From a checkpoint of a small contrastive image-text model.
Training: soap at rate 0.0027, 8400 steps, batches of 128.
Data: trained on made-up ball-and-stick molecule models, 195000 training examples, 5.5 epochs.
Rows from block 2 of the text encoder, named by matrix and row number. Rows with one number belong to one neuron. Each number is 128 + 32 x the weight over its row's rms, rounded and kept within 0 to 255. All counts start at 0. Numbers have three digits each. After the name is the row's rms in percent of the matrix's.
# fc1: MLP up (text_encoder.blocks.2.mlp.fc1.weight, 576x192), inputs 0-191
# fc2: MLP down (text_encoder.blocks.2.mlp.fc2.weight, 192x576, transposed), outputs 0-191
fc1.401 108:125130149084155133126174137179136073185169111088130062180147146115139146130144131119106110157091156121095161117124117105184133109105151169096160126090095121162106098083161120108091149145107135163141119152103122174141130116166146109085130121158134153156106103130134055156070151087125166172155187146108069096141139078085182130185099187080105115094183112215118190114154136085104140099091095151145130173075103098135129162115189167097139174075094127112139112126130125170141108145127115148134128111145115121118090098168091065154151126173111148153083208100208135108186173065127129147
fc2.401 101:121116103162101170140127168055172144039067118130119182075094115087160118152108124135118115147167118129136104151117159122109140144121076109193097111146191152086103137187085156165108131137140129130159139089123151081104121126108088135153112166094098114105143139135125182161124125143118098079110045188119163165083168179123109120115152087154141135131124150057106056174103121104079142144169172110087121099189158124078193112118091083125115113156152120183130125187106129110090088098147141108121109121124127132139146161105130191091134132107143108091174047158074120168114124187191093135
fc1.403 104:126104140095160172105100092177187092114098116100150116164129105162086136150096097149128095124134161116128179114100113134074110093113137095192118134147094129086092181164121033125155222043147115103126148132175124090085117128070117096078146127099178116088157107145118101134190114125176127088135181078116087148204116145147200089150105129108114127148131142149087156059169129112145082133171109111139147132121122112156100129130030127070096137117115115156131128160124105117118139175115153157179115141175158117104129103119096093146126095080074125136101123073139100089108187111160107167
fc2.403 113:093130160109126105175156125185158118152038155140147087112088133099091149121168084167086144093083109157148093114120148138110099091152130081180145122134130143112143116139101152137163099153098084147132164151144129138091130155111124079122176170167144129137145199141082123112116142122078149183118141189124197119167139152075153108162131157171137161097096150083084094098138182138147120094142081075138201120165101182091101080162122102137118150105119127092132094095100109124080228145174185159131120076102136140112125128196149058093113166117156177164137110063098164143157145131114150172
fc1.404 098:071113128134107077207124080123122128090165099135167137108136096092146070051159141118133144178071152114158117135125105094140087070087115126139114178034059131189110133198106123128130135109166101139176126163141174158135204157128104131154113147153117123052134137115149162129147133105146112158123110135172136141137150099108121104177132155172109110154163164112191121141139101118199093187071081141108151121163161096136124122145184108085149164115174059122091127160125141113162107143153169157141107144150167116128124102121189156143201105060115140092100125132144099142153138153094067097
fc2.404 095:186146137120176149107109170100163126159119107148122147170112149160090152161079111131143112125114117109142105157147178144187203180194163116124132139138216131061095119114149134117186129167112110105186139123090104071113062143113096142102150128099099179188123099141108154141133102171132149122171139134089101096165114159167124159120151154114170151174099090134103148161105088189106189118156169139149133170052123160107135140131131145114114087158128144143165145141123078169114164064113148109114169085076149208168109162132077142143060134169151135086122164067189117088105151095108148136
fc1.405 107:134180131144046131135128052116143073153180130176195137091171079120138187099112130112150128151097153129120167158094086136134092121091087116162075136166185103182180156117111113092145135122199192112109129090161113102160110157121207188131108104116177098086121140184153102178164175142184179115119084135095172125151159153111117102171131110104113100170102119153196108128144133144145131120138067099089128177148066124125163119138111140137122149107194084100207158111107103129140114151115122132152131105100115199117090126167148116125155148109155128128120146089144086122199149164107141113
fc2.405 096:165135140106186136162112145103091149147077148113088139190104144124089120155154142114095148134156108141117123102195167107103174108187166129069128128104078148075086124167145126211110094086085079130112132121133080115111142101158071117127130141146084122192181131083135139121152124104148126124170179126094094093104132118180148136132121160168119150103146119103075103111156122151208134154078128120155185076101167160145092141070135172141144092090083134155041103144169130139101148144111182097110089170121172090148178169068082137125121125161170093078125128177086171154105149090118085152
fc1.406 096:127156130119080067117114054188086208086086106171113122146069124122129109064102096165131028131125136090109116154133139077134116130107065154208131156160074136111085109085130175145141149133152164124094142113148106085141144138182182142132184128146155074143118142172177142131143111132128068166151123086121107082151120154143107131143101080128078147150159161172155156147081132111111115141148121133128125136089073116105130185152145127116119164092178165145120036107120160100134090082150145139088155124113093117152106205175130093161139110133115103170124172160098146154072083132110168141
fc2.406 107:117092124144183185117140199065192114084225080056178126093127160121135154161100206149165197100137125151090184130075161083142189155123206160106070077149183138193132120139126107164117104112114109122091116116106144099108139142172070075098073171124106117142101108129112131095139119188156163145119128120165168174134111141089163131113113175123129124105122111065076114117117130127123134148115095130119087132156166105130086115117080148136160122124128104146144216150108105142118139136139094131126110159081130146093108071105112102091151170130131138136168091100161121158177151131109134096
fc1.407 086:106076136140137134156089124142071140127137100109126092182136120094122099062149175129158125117160199089151102077113111124124074132144152113148120137131130124115137138111102121136216150140084168146129073132116093143179152099138104095079137177080128139074101107104165114140148159121145177150093160145097110110160113170114127111168142153156115087184103144109157122145036040145136127111124139135144107109120164079096086142203126101175153148140124126111130152111140140121201136124198092073170078112128097094097059153151125157165074128033150148135116137167148059129086114167157069101
fc2.407 090:139147103079116119136152141133122121166149205165148146109163051160120148158117145127144096147067067148061191080185179100100196106157173116104136113128139153080154123159178129150069122116120088172125084139159133126110131141110143133116115111145151101140141055115137138104118137064132102133117149124149103101145070086096089120121105080105151135098084126152122106117090190050158159127188103135060185185170096117139087132117179160154145112090091136138140110176126130092058054156149168126157153112152107148132159116089079125051171110091146095097118122118132112178127150123111162141
fc1.408 114:138182202100164184136109092103136142137162108183092088090113099114163156138180176168145135127192171144141167160136134125116144111091158065157122137105180161098108114134166106143148086110123068128125086128129139180099147191096114114160152161086141164113115180098082099113167182138129128121133178179231133109092100108127130187114132128174165124123110107107140065125162095113137131096160147116182149152153110168128120054094117115128144116179123151099058093063124135136101194112150111145155071130140101168154134167123136153156191143125135145109127035178151093114109104155142135131
fc2.408 106:121106062157117088113135123161078131099117130144104154200116143164097160126101070108099133146112133162115067088121102109119136120143061180131119105128075083141152122148098124113110164096161169161092172165133131107111093096139092113096163139161163147165157108114184176132099083145131124156152048163026137122200160171146128092156167115075075131124150163160128141157099148149137144117089097173116117098110160093140137162189114145113078142066115091162189169194134180083147073154119152138110152147107181108130117085180161147118067131116161132140115195123147162191125131129119107117
fc1.409 097:164158172144156135112133097106126153111140120124151141114126089142129132126158131060158133113124139198139106161110077167120126168165117100032130132133071140066102068111114092093181083149099040171135081106166133098118175155153161057069119144083127113117112139118121117173129129105088141071144147132193100188153120073161123131157066123114111106182153131188100135139140102149142060099126114131110139140140176139107110117141184163132150166161140179167124121148133124130069116086135090115143138142179168154104161163151126132082123082156076117088152156164102173060134165113198083134
fc2.409 084:121091070134083127134128130126124151133107145158144113109129150113092115136107089154119129179132110059090110118184152115152170114091109148224120104131163122172143160092117178174072166143122157108125147166112124151102130111110104191112106138088117146156122054162165143076118077165159107161105149135114135102092149126170138109145156121149123149081134107086145142163125171117090141077124132107096127089100086108121215151127083091066131077139091095113118134123157059138219160186173136093128144146086088073126123096088140147162161182130198114147136130100124114173119049150065190128
fc1.410 097:110145169086153169143116128143120114132121153151159131177157106133155148148104096113151112157147138089152198120129131116143160115159087145129127109147157050172135136132099164088210137117062092065139162163169112118128197093109136067201087096080148169121123108134110114091152102068159134070124059174175123173094179078124116112169098233137120154106141132129148126130135154103146075117145134096151141077148144183077134150145139119155123096181136150160131102138111139171126118113177111120156125104120131145123152089095124110111169039117116144150175175109054104176162113192124110132
fc2.410 084:157150110192133096155170117099140144104100104147108110136112206148165109123153138160124154128147142128130110087128111097124109106106144178147161149061123181128179121124107111159051128137125168084173104098089135153096098184121144176086151177143125058151163137114145105170079146171129137156125139085132134112180121141167144162076184035153153087193129136127125150105195164150134220160143116171094130185108128121139155162097093129140116075088190133103167182148123125135158163175062151162136141142143093163136075154122132131139115144127175105097081109124184140086099159067114125147
fc1.411 101:153138073092128129152131131137172175182131144140109060121161190121103150128097113131087143144107136113108150161132154089111124117124121095088169116111044093183158126108116162190099114127103115143124157098154125123152109127116142153134097103112172108074153115113123112106132170088130056093158210112123092152140140086201199137137167136146099089119088106150123152138157095119203157109181085114135100107143085139137074190101186123193116119193129122111090178185109140123153121136116155133172168090121067127106174158135139118132163138125151087172017192104143138138161110121128179129
fc2.411 100:118119192150110097109131097122056063091121088121159111105092057125103095170124095160195115120127084118197128167161110136140125153140089178132097147073170137108109135158113088122160108158175119117141110164090144172092121134173145075136135161157075165096106152173119081163168056135120170167130062157110174113120146170113109071104087143134121156115158176138173154113106163095085120158137189180161141120134140109110143102182091183130176079158130110132146151123164166139078155148117090179092148136157147128141118154121128123142149166140126144166197068153117195087092184135120118171
fc1.412 098:124149111132126138184165156115184158063070114131125112095108079106092070140170105201070148105117107131190130127116175061147119159104103113159116125116072177095094133139082094145146156080131103129122077131077138088103133131082112128107166114152084131141137114126094133126093101129128137123145160101090171174132146175116059167157121145095146148148138061142140163109123173115157141127133065139096099140081141123161133235171104112133171107120152105103148134178078118115094127142173084132158086102146118074075080150137136158149105139066133165190113179126131182102118188149163177167
fc2.412 096:142141113124116113088104079130158086160195116159089131201142188092104127142138123132131090105099137132096160116164102151095124064159163072081133142130113126119139108118168163123120092099139143147195179119166118207144127152166145125113127149093143061089105137080151114114105164119092095143120108152222145126151106144152142099076118152189108120119078177101147098135150120141110091144099084125157144115198134167115131075094128133061141167118085156110095141095161163150096163135060219158101108140085071162174152141037137125106116121148133141105129081124163113181098153156141079137
fc1.413 093:141101093121095159123172143147131143110126119140148153109155099201145081090077133108102101086139217106085140135151080046121067140124151176191115153124177105173129096114096157113147181053117134139113127098159082143115094114123168182169151135074175109139058158121078143119161137169143164120074111129183052093108104146122143109176107146129074154103168123115110150135133115111122094172173133117128124130102115134140068138120132060082085116144159073156146099160142191132117150127085107157130160091111116059158150145065179180111153119158166124168093115137098112128100144150168143093
fc2.413 092:167122092156159124123091139136156139110111090158121123100068123163107181128182132123164100114125078133252157129172186143092129103083110090077123053096103158077155149146112087174116123155118149119107132195146144116136155164113110091075124122190074156079159097118182103141097096137156109093164108172088119177089171114117091182112180156116127105169101151155157150129150145102098162097092138121163195093137118133115124114142130143159095169094143127153113188096090114107095103122135100149134096148087129200060063136168132074127157187142121151081165136112158137133133142143079132138
fc1.414 102:144090127088110202117157135117147166147126156119115122083154055118124168110080095124151137119147104166154142140156179092104082159116126166122132127147150157119141131124220097168141161082179078101167109155183168146174098153218104129116107208098124097153142133183162152098144161146126104082167063106064122092178146091143174118175122058146084164110107105060127121141097185171132149122120142139166124107145138082130137146099115114062127137142137155059152118144141091118123101158214137090120102172127136091096135159149121103085136103072081110136100092147106102116120171150140122147
fc2.414 096:131141079166155058111138104100101108079200119129160098178118167136105091105118101153119099084069138103111129101072065138180126107133118115170094110126149109149127113114067140099107130143073156083091145141032158119115130116072109128120120091188125139129163089153157111151092140134129093158070172188171151152121148139107117167099117203151149104154170171172088152112146063085100123123198036147066110143127128180135133108156151177186117144092129126151076085106104186165146179124100128143108157090105087123155084104096125150136118151129094136131178123114136152116147095150112150105
fc1.415 104:092097199147118080096137114112121111149127145113201147105144195124174151102203147155138098132123131117163118160130101109011071109095120078150122151122120132119170146126150111119112053151145127151115151185116074070193088149104080138162247127125160141095135121186148099137159127171118166153148147170153144137114170128104150086097130183106133055140107044140145154113128156056122108133117161144114104097140145125173113131091170167149147130148143146130118077120144092153124163110165146130090154179110105155089145089103109127055112102169145134147106147099099112137145116171128148126
fc2.415 089:150169074100158158162074117142149130134133114112097137126082104145095113135092095136074158136161127129072131073101124145226183152179149177130098131109148105138134085166085170146100166119084142076144105127117115153110153078174146102130083132123137109186141087122132192106099184140163081129128076062108093160123114121160143151190120089169102168099167168128120123161123120174176152106130106104122165134150158098092134112167110149131115102185125119120204217130137145125155132114151111170162146051145158081173084157148095157183121167107087173078099121140104152084094130105092095133
fc1.416 112:146099187081126142073107164107080077100151145150134102136134099153112116124067142114126123118145115124118118187115135173121104141111123122129078138114172203109204133114168130142157166106182111190193110073101087148202123123048171142148114126089085095111158183122127157047117099161100132141129058143158143124127155134101118104120060092142092163116116135175120101071159140115139103145183061154134119110129058150137110142065134150115099139144109167111142152112165186128119132132148130148159114112168108092171176071099091156142086082127096147150154105136134117093098161114124065201
fc2.416 104:093152077159116111148145082140161167104135111103150189085117133078171125157170090130129129154136189153094142055194076112175127127114133131111139087160103087127091167108106111084084126133083167088064098155153127147068139112185093151088143142168122163146121105139136106191116129131164114164128185121084090144123167148143121159140183140137120114135125143104126157147105100160109144114091180134149134131061198135129156108163115084111152160147121123138125123152079087117165106147093119123103082148139127134117030185131187087090155189169182153106117180072134131152162107145127156031
fc1.417 109:155095121099128097117148140123170090105151151100154126102094155103180136222141130170138118142164099157081149170094137070149155091132158104104106117062143082171096146109138182082151097190178164111104168080134122129079138211100149188108203085130167161119090154172102135084160143111158109171126128134109143130095109137115064120144109092092124091113136117113152071089164073135154109093069070123133162104137132072182167134142094143167133148044159087111110131145076120143163126139138154171176122076146134152170057107157181184116113163116140120107124132142102130120130095109136135136
fc2.417 129:155149131095159136102144122106148061077113121136134152101148070083167110136105126129141117162120074144126165136071072189189142095091133129115157143118165179153131102090121137126199105101132127151101125080196057136188106135128129184152087101086182164100152119130087138152176158124127090131101080126107124116107139149155104094144056171134109098101139101076161097131176151141150121149159109130092200159160088083164123120152095093164087169155134150132154081107161155170159075140110153130174086121140155085092136172067136107132129107175170069079152159107108100060137180164125098150
fc1.418 096:171078141167153119122130136125130142082134150133180172094112079091182199155109139152141130120143098149093172141100092106179150138062147048169082116102095147089170155101127153079123113074125119165100147122155105143162135142109153179089232116135115133157208184127145087078093142099147084191106156161114139101093113123179140100174115086131124110152122149133100152127107171178151096146166135158149134135132105102123227130118063138132155180111088186097156078062132130123117161088181148127125096138164175110094099145105131112097107156135154140122152161145103132095147127174169147141
fc2.418 107:121130137102104135101150123131178070153107101172100088128153147105111113140187123142111151136154100146160118137023137162150148155120135181093206152106082111190149114117156183097176125169138165107133142096155124168126113131038118145142082074154175134159099158144132116122163182133106165075158098175099066066149079152137116152134134129087091135078121081114113105157152058150174086158100111131161143118134140136177132088163056129154093126159063138147157160133151107115177094139088161061194134118141192159107165172149153120144134106149161157151133105150146141154146111127111186104
fc1.419 083:166156186138115137164142068141087085132119127134144178103127117140142105117127135129110098154168144129123148124107159136127173178070138173131174148083136100135166150125072099177147079155105109166121128109134157139136125162075121117047136073114144089092150089116171172163058064080147114064166125077169144149089153153132122128157115109150092151152128163123171125144125129165180146154179157187094106088130120095096152159107131167141129171133116174108095149140104108070113160113079197112066189156147142132136133128118140121231136135074118078136098128093183108085068137136180078160
fc2.419 104:128130089099123131129161093136146159143192123131148026061100072168141123104090095144135144107107138154126124155188141134106090136144101143098138101143128140132112136138112163068137165136147102130188098123083126157132123128144126098124100143095063151146119078181132141132083153161108148084114119084134106103171089091150141154138158151140109113187123050161144160138147156188065035161131155131067155102176099241132127078184175131115146094121122102115114148145123090180135132156158153124176137114087114165128119076128166131090112084110113113096153107153107153174159107189183183146
fc1.420 094:098100193115087146070116090169191099123060151151087112082102094078169119118147170166102109109096130099199144103115146134128170100147161090180096142169128113127146116221129153100149133111149175154115133119116068115182134149148104139128128033135153160140136118123127134097138107061159109066132147134127108173087127087160094113176103118098123110114121159067107125151117093154194084101137098114073142080156155142084137100157135141075141125115151175171133080133112129152113106130193127138098149127155141050195106093181134086144133118065115118162108095155184153120070138136140126112
fc2.420 091:146162066106159136148172132131133138156157122082141171163151151190113143140124078116134138151157117120127154132114108141094075120094097173099171118107137115157113111090155136162113108131072060117150142086122179130149116150100195136100126190167098096167064123158161107139086121188130111181126095158145162086155121158180157144131109158164101129145125111125121133129156107128118169162063133158183105179082103174110106141137117077177114193113109104086109192162151104118195136146152168097193093106137119208058149197090178164133123149179187097149165112109114126157139076115080119128
fc1.421 088:122093153104144062151130139136175149106037130112185152166141100124122083172143166112138135104178117096103114140116151091109157166075078124130084135154108142132125144155142093146140137143174129123105131111134119148158181135136184074166112120068171105161157093161114062174134097124147162211196167123112135081110165096113134104086157094118160089150108117158180163159104144088163095136143098108135125146152160086130136161118156160146150189111086111171110179162111114152114123094115071151140065131171180095169096102189182140123070098115171131103135077159119091178098110118216100126
fc2.421 087:109173044149132135113122096154076158117204163119094136173118115149082201138127156162118133165116099146129162097145166107145124102136155110181144145110174082117106147105102137102111139116159100168192105170154143099138096134126132121119162155151091080142174131122151153098159140115176121053139101155129173195138123154110122189174106086124147173130128139142108102104081109133145182109148144136109126141131141129112127054121150122091119128186144093093105112124118074104150101141195182142135187173112106164071208110118104131126214156065148119113026153183145112105143170140080126149
fc1.423 103:130101151101103185101055078164113117160147107075105092103134152133126090133124108122105148090165118151069155140109094146105171121089190142128130116151108149150139096110133076164109178128115086135134159152076193190191116079092088094177130065149149117135089171109067093192100144138187127160040111091138134143133164120110173173152106139154116112107119108122156145111140117145096134081099122111096140100194134174078132131089153164126146151098134175129198158120096123123094059068120083094167138133152100137136085142124122182142168111064134130159053094138152116097144099169143134095
fc2.423 101:156169100166167105157218133088098128102116158153116146149119086138088130108128113151141112168099164108164135096175127125185087133127079126143106135133131129116136158111107197097158094128119190133116113118151101087070081150155148137075125158139106134084141076144170162065143117083097128159164110133102097072068107132150079056113146110124111142150097133112059100115060157100156095209162101128153079132075104097147159133135108097099094089149117089080073073150143070146144175187120117121104113143127149130138205101122162102087107120192146106116162164142082122146126175077128126177
fc1.425 083:213166169169136160123064134131075138091119133089124178138147135118113133150118095102028129146096126177113094124097114073148129102117099143100164145101144143119184146158160144164145111155151127133114117139168085131161171159135123176144103084100113134090110120165091193120121060134154065130065182099109193166135142087167150161074073103099142120164118130146165165095129143131110141144120120159096055160139164168167104124189152134124120112141126108151154071156083060114126143082130127155206104141136122082127125143087124143177044146122197165137140163105119177160131110136135152104
fc2.425 095:106097112187095153071142156086161166097157156081115085132159133132125083158143128120181072099175139078082126091107128094071145168099136118175121107161100144104129101109111142071162183142135144079125134123078124145107168150152166157122070119109145134085110120188129131059162127073125160168100112078091098146117100114153081143149094128206123142105144158164153122191122165123134185145159130068147102115098133158099095142099167081123084141134127145091123145107139154180126152142116104103122108191134129061102138103202159179151050129195124098114073170116151108127167170129163070134
fc1.427 111:101176139121196113127127152081145116137149174133181068139096107145136138142110159126106106165131141140088112133095147081088137108175089145114129157134154109170110126108119155123048115077117108113143123136134107055069111103090142118136149164143166151154080125084163090170158146082182089150198108126150098146137127054204145142110150130148101127102113115176107120156103187162137113153139151158143094139113081107111129181117203182180162125162251064064128145189136149139101171126115139081109128101128139093084096150138070153135096117120143168118138108101158129126135127142099069082
fc2.427 137:176036152104157077120115209138142103156105193110072107103144139054063167162082124148103139140150137146131101182157225091082087144105092111146121131133150145089083085136129158091098196119178089117188105149150139086132064146151150101122121107128118126094150117137117113137155072153144106130123103111155133099083112169106083058130112119183082122164088143180111102107162152121099084149125153145158131159115151157152103124118139068130135145117160196121157107084112172117115097105103177158075152179154153148174132150135109107127178136113127107102150083073170133097124092122163110123
fc1.428 088:145176069061120121175082137134133117112092149105187160165100129114147133128097112146200108150069131139094162145178101110094077144100119072115129192090171115138089180124122175218116174092125113130152109114108185177126127138084136119156128155187123115147089072156106141127097073125140109144124164133076114146182135099111113081136173137054124137127112071132159142102102155112107104143116175140125115161128138131086071127104125115140123132195186104148117164094110068125138110076116118162150108122192087132135116141182151113158069135166096059172189128130154175175069102125125118118
fc2.428 088:084084184163113125144153094124140158129165092148100114127142113118122118146130136132127159106166095083136171066064188123128190145118130209112152095111124109138170129111092100103132096127148085160138099165165094140086136105154168133080133104104122126115140167152144104138168145148109137104141092073137133106062060170142113129153056168173163130128153173105115104152155058153165148108164128101111124079139113155158136145127119125129129087061090126079166099148043190157148127208067135090123168166097178148118156097104047131095153130075083173096098132167106090105154162156118102113
fc1.429 099:104153177192143176170130133126108015153120148141081147134152077136093173084122138065080092116154135174105078098107123068146139046107121130117090099159133153161121171115188144119092130112146158101108155143131107124089099072140132142094156138151115189120123145143092125215157144128150132119163138124083145154158147156145119133030151180147136107147156130156150179127126119122118162126143133165058113140120112118172127061151122121175115160113140190081149119149137177106170158121143136094066135142100122140100154144142126133149055128156118191193199110161126079149114149167142143123
fc2.429 107:120153066122176082094085118106096190143113108154121125120111139083125106156129111163090117153127117104181162118174098083107171135146166082177159106107080093088165160161080114054175113082153144156139109094136129118129139146179162143121099115099115080110151116093108075085095127143151129085156163093181151116088132099132151163191097067107080095091111186128114121152114145117054150181125109100156167138133144164113163075190159138123135054137147087137130161157089137174089117158108160174165151084077108087167120081170090114111182091135140091075084157099088109120156118166146119116
fc1.430 091:133169096170122153055116166135131194132102150109113153202106120152124134124134161158162135104114205114098091153093142120081072098137136068131110145149070131116109190108115206168119137072115158082118054076146141156130189117096144078116147130147109067116126096123089119144142116123115141130177123169050081152110128139115156138147170160102083164133126136116112101098053126123142101146147144161102159115121162101084119165137113112032144085089117138180170144131132129146182173059070195068080150162113118122115159133125120134147067125148171129088108159111152141136140143141125169116
fc2.430 087:084141109093169135139133191138129120125131128194167118083117102080074100107124101134071169125048118167157105106145162080140165147155139103122090162158182091109106149115154057104142124136138110100109082118101147085130096085142117118145103085147125180106102146141145117124070077056157092101069113142158141145131137096092100067133095107109142167145154158114193103127136145123168121100125172094099112145132219119169070097163174092130118097083137125078057096074101132158120091152139133114158088114104113145206079073173129126093144140126068117087123122165160123099112132156140062109
fc1.431 096:163134112084183099167122093089145140147102099153102109112076089099080129170126172112146107144091126096141089104059134212126141079011139146155119127141127150092128165161151143160118128107116199113138102163143105139094107153087127157085083144143095149144101105120156105166162123154166139142094122111129087114129132093072165162087124126153088168196138033154125132124131142173150132154088140202091104151132148132133086133144131076101173174102165137120095078134143098156098082110182111148075127115127085163159131059120102167164196119100082088128133100102143124166112096139081089127
fc2.431 098:083118152138080119132097139090079116088107203109126097054136103080101063066133094172137158107175174146156113177193158105117143140144093130095110089085108145193180105123138118104126176143174062134128166130095102125166140131106159095155175102137173114136098131119113144079078121127108137108108126099037177094091115139152113144135122144110135062110079166132137105135088152141065113113174105083110144089147082144105139129209174171133132119102141147163100147097091150092150164118123139098140123156111135043099106137073162082072139114142149162164169104130137084080138133090134152161
fc1.432 081:150168086098060115157074105109111110124107137183185107141117156040133137133059150154168123133133084089120131164152108096116109206105139162104082141099127156100176119141106148095122146117132103153124131116085131119154135139109108098202102123083073139146158086105095135146110073096160095098122062157123145104166133157151100111167117114107108117136144158074175127116162138154075149116176156169090139118112126084115158126105115150092148158071113130117106130112093146199115174157122233176154153076112086118141117095129083126141169071206123120153120073070108083127070107139155180132
fc2.432 092:123160157186086157193136131117205181141122115120129108131110065139128176149113131117118142090132105144118186076125177172171105112083139147084133093142088094134055113156109108138128153119144185126154175098164120190150039124147197139150144106110194168059161168133117165130131152182050165107154137113104105100145108131118127147200095094117103119134086136150115138170077102098191107179125154146123110171117121181060135138186143126152132122133085135131162129152112068069147157122143119148121150116148128224159126139181139119143122095115110167110120144126147134139132177166141083120
fc1.433 112:146113066119128136117149166110101110115153081115141131052144149122071161123114118139131220114100143140146067161149194132099086118082100117110154146157165166113135111116139136126219122090139113166142092130127151156129103158166128151103166135142121152100086090091128085123079169142101112131151115100103136071101097088118067199118084135107152097081181134051145162072154161119109108171090079112107086129126144086139172198130134115119096119130142066113142150139204136162186160155105081083097080122104141108121136123145144118105148106188138141122086122109078152129105223133087160160
fc2.433 104:104158171108118117133175094127170130132161170062073111142110083096171042123181133131113053129165143146096160080132071141136150146143126128111085106119096108142073148176131157129080085142139171117126176127128138099077159108121106102115107125119132110118139170140087144128143068130144158094088128144137107156158156164102174049121191106160129122110098114204132106166059089175136114116143178136167162131102070168134102067091114107122107116134086168139105120091071105092117135088128197165103169080183116122125114126116157185151094143090121116095205114118165165124158105185114137091
fc1.434 114:159155138119126119103146142106155068071193104083081120124092116093050199124112135121103113095123120116173179122154115077149021138168122118182154126135074134206161185080145089122067075128161162151134113162088093087119148085127139131087132112172145121139109129147135092110115138165156128122129092080149112087127117143127139122184121142130141096093093142095071090169169173130121117124100103140114128112131107136154158145111107194171137079127142169140070166080133153145084107155146089119142097082049069170173177200088125182119151170128140108143151128128122118145089152132136136145
fc2.434 095:086150151100092128117117075124112208173088163144127106087154100163210054144179112150190147146130146164102104139117164156122189131053159148109096120114134108077087115124110125181208155124081087123137137084169158173125114134156130094095099119112156180081165140161128187120159087121101103137168135163110097168156125137130122124097139077116130156145104125118230164080097097129118118155117077122137097158118107118118109093137157127082155119140106076087177097135109095104182149083111159143094129161184153095105113077123104086128078087198139159135104133141135150155133101163141180102
fc1.435 096:132109145132082108106122189155119153077113156142101176106076118126112181128093154154154081152120144122118124135142197118049134162191134125117089176073110132120127139170156064108120129161106166118049116117109129116155106092122054118109105117131137158152090127109082093144128115125135149143139127141132128148096102095165245126113121077152168144170110084162120121135134128133126138115151166112169160081092176069155117162178137098227088136077091127132145129169162144144155143156127131103118081164180065082114106158178135086132095097141110145109185179083160137118109173115062150155
fc2.435 082:129164094104177185120109049115170108173102182104182119124158155171149057187118152105106122088106120138118133101116098054135169124117119137143150127225134131139124159111166198128131105096136129130164162116117134136144118128155188126150157149123149103075162107162122178160130138138158114085114154156143169130133139100128083108139149133071101190128149165083100132092106093145082111117103108104095105206153130190149100140112179148082136096145165125150052148073110152096105129106112137166151149089157181174107190117091144220155141165122148110147098113122090144110119106109216101126
fc1.436 105:096139097175147186160156087065130082198120152158079149092150143076147155144202114120110136183129157123122179121118132106172140125116131173179125046134108110099109120149159168112152148102208163110093093132149146097118123143160101124084153134120116174141173120127100104141122116127136158105144115078094168121078122153117172124149174190167146131103099160116147103136111118118071165107118165132109114155124099117134115114116078066094106080088192145118036106160104103139117148201124209111128162159064098139152152095176145178134092150158104142114168121125132106151168071135054128104
fc2.436 121:156127174152139158124151164052103157131180138071193155040109136100116130142124083122105163165140144116110123107160171147140171076128112121149155125147141141188160178129113129084103161138119164101154139119173148113083082084153169141106129157119183132152105042134093119125075126089140105129149120156134159094084193202088134089064151128154133104156164145214104098160188131147144178087103111182133136108137084103096130139155177190129055133119169137142108175172110098137143078165120147100125125173113171085103153125096107153090146131104121094117127136189085126103129144153155154087
fc1.437 119:094111119141128190197131139137150182112113163118126130170166080104113162134111127115161149146158172122128061128147173057113126114116143169134182197049105138122164119219189133132120173125095113131168161160082143102110116156108163134185134109158129118116128105108182126101108131097179135116183175158193122097150089153128151120058162097065038096133131133151087108158097087097174126136121137075123130135132166093168091112120147060130140225118144143135133123084173109141123175154119161137126177130121130123117168128134079129116167139087141129186083129107147145169144128162113157161
fc2.437 102:187159139117136082108097142105099109134147063085109149161149170126177129160168139126132096146140103092141188100093103195160099154094080091147101106189166143113068132094118112124110099116181153095091099096154117183147167086158147146098114124096138150112131140150069079172095105127105114133124059114061123146103125108125120100171109144166198194119102074092152187108175135141086097132128139170150106089118061182075144191149118117076130101154086155089089139160104155145169129126095122090133112156135125124147108108164156149116158113163151117117169106151126117022110153098147079085
fc1.438 094:141137199135114132147134132178135190128103137130164162132098102139131106134148099119114076140135139184185160130144154138092142128103163098091128096104059200096131087119116123168177171175096165140082125183115127144071185098151134107134132095104198118117153119140140112136104130104111134143129134130146130139117188101066128102125096160063155125137110174120117179106145073127144122125115000122091119080124149087138104045139084161151075125116124163138069141183107128137107082154100140151126137132141165078173176085143081124112119153077097162089140179200106140129079137146114159084
fc2.438 094:146119089125162129100135114069116117132122090143059127124138141143107168124073179107122167108130126056116047108168138050128085182161127146126093109151163130140134181114147113144084093061164106130163142092153080113168085139100108152108128147166075140116088146101107129158144130139177104148115120134103126149149081135193135143120147087194132133129145098143159163210099161120120153140127231131121140197108114168132136182142192110136151114131106111116197102130152169165145183110146146138120109106103119197133096160141146167142127088180154132140114113080181129160173119117180096212
fc1.439 113:109128088127126082049170151122132172192205144104127118104184122136125085171105121149119164155133140143115095167094156071105176143096157084097085160084119164115173153133121121159159146106166129171091117099140133159180065123079210132128099122117113166097143154118125109147109097172122136141125127142098145076131154085124144114145129119114152094137105141116112160132135114129132120196125135120127159126148184134118106139166195151109146174059115144148228168139125125107140095137130191184067110201114211139125134150189139187143065076116125163097109144074138109120143065141114154148
fc2.439 109:106154160136129147196078142133124068135120067150149102170102080126106149132153075097154120098126141149112116138209156178127099128131149192174172151145145099167061134184130175124161090128110097128183181159119134093059177137153102155119140129097178078129119076189158151096124146062143120109128147127161091184145096112134082137144111162148122108139136112130178149068120134127118137073125174131079174126077070110123137088118096109092147114214071136153060109118131141152136168072145121140198144117148102126147145126082127082119148156162166109146150098203158138124139170123170132115
fc1.440 104:159116131116126123080110137145113142154156113156121143103090096100133132115021142135094099148120148156101108101172162148135175157185082178096154150125177119111124127143164105105151131129078159107178115127173137156125169124130106094134104149174093131132054198093136134120101142071138159138154152116142163172060191069140124101096151090125165099116182116135068163139133113147142205160120103098092117133148155153085090134100199108104083164089056173112114081151139137179159127088096127134124190160165140159159109155110168184157189178177121116130139145127102174166155198155109125131
fc2.440 094:131152133156095139176120146106140126111078167118136115134147156187149102150191102133170147137178085135117117098124102113116144117111126111167110141140041150128107186155076104128089120099165093148087121184102130126142112161139157163148104123111134153111141088134107093090096116149133086112089144120146123113180000158162102140169131172094087129185057131095179107154105149150093056108168143135169126113131116127132154122162114121160210154155189098140141182078137117123085133155152179111102106108109127139107141134153056111108065084117204151121104091153148096082128107093189122165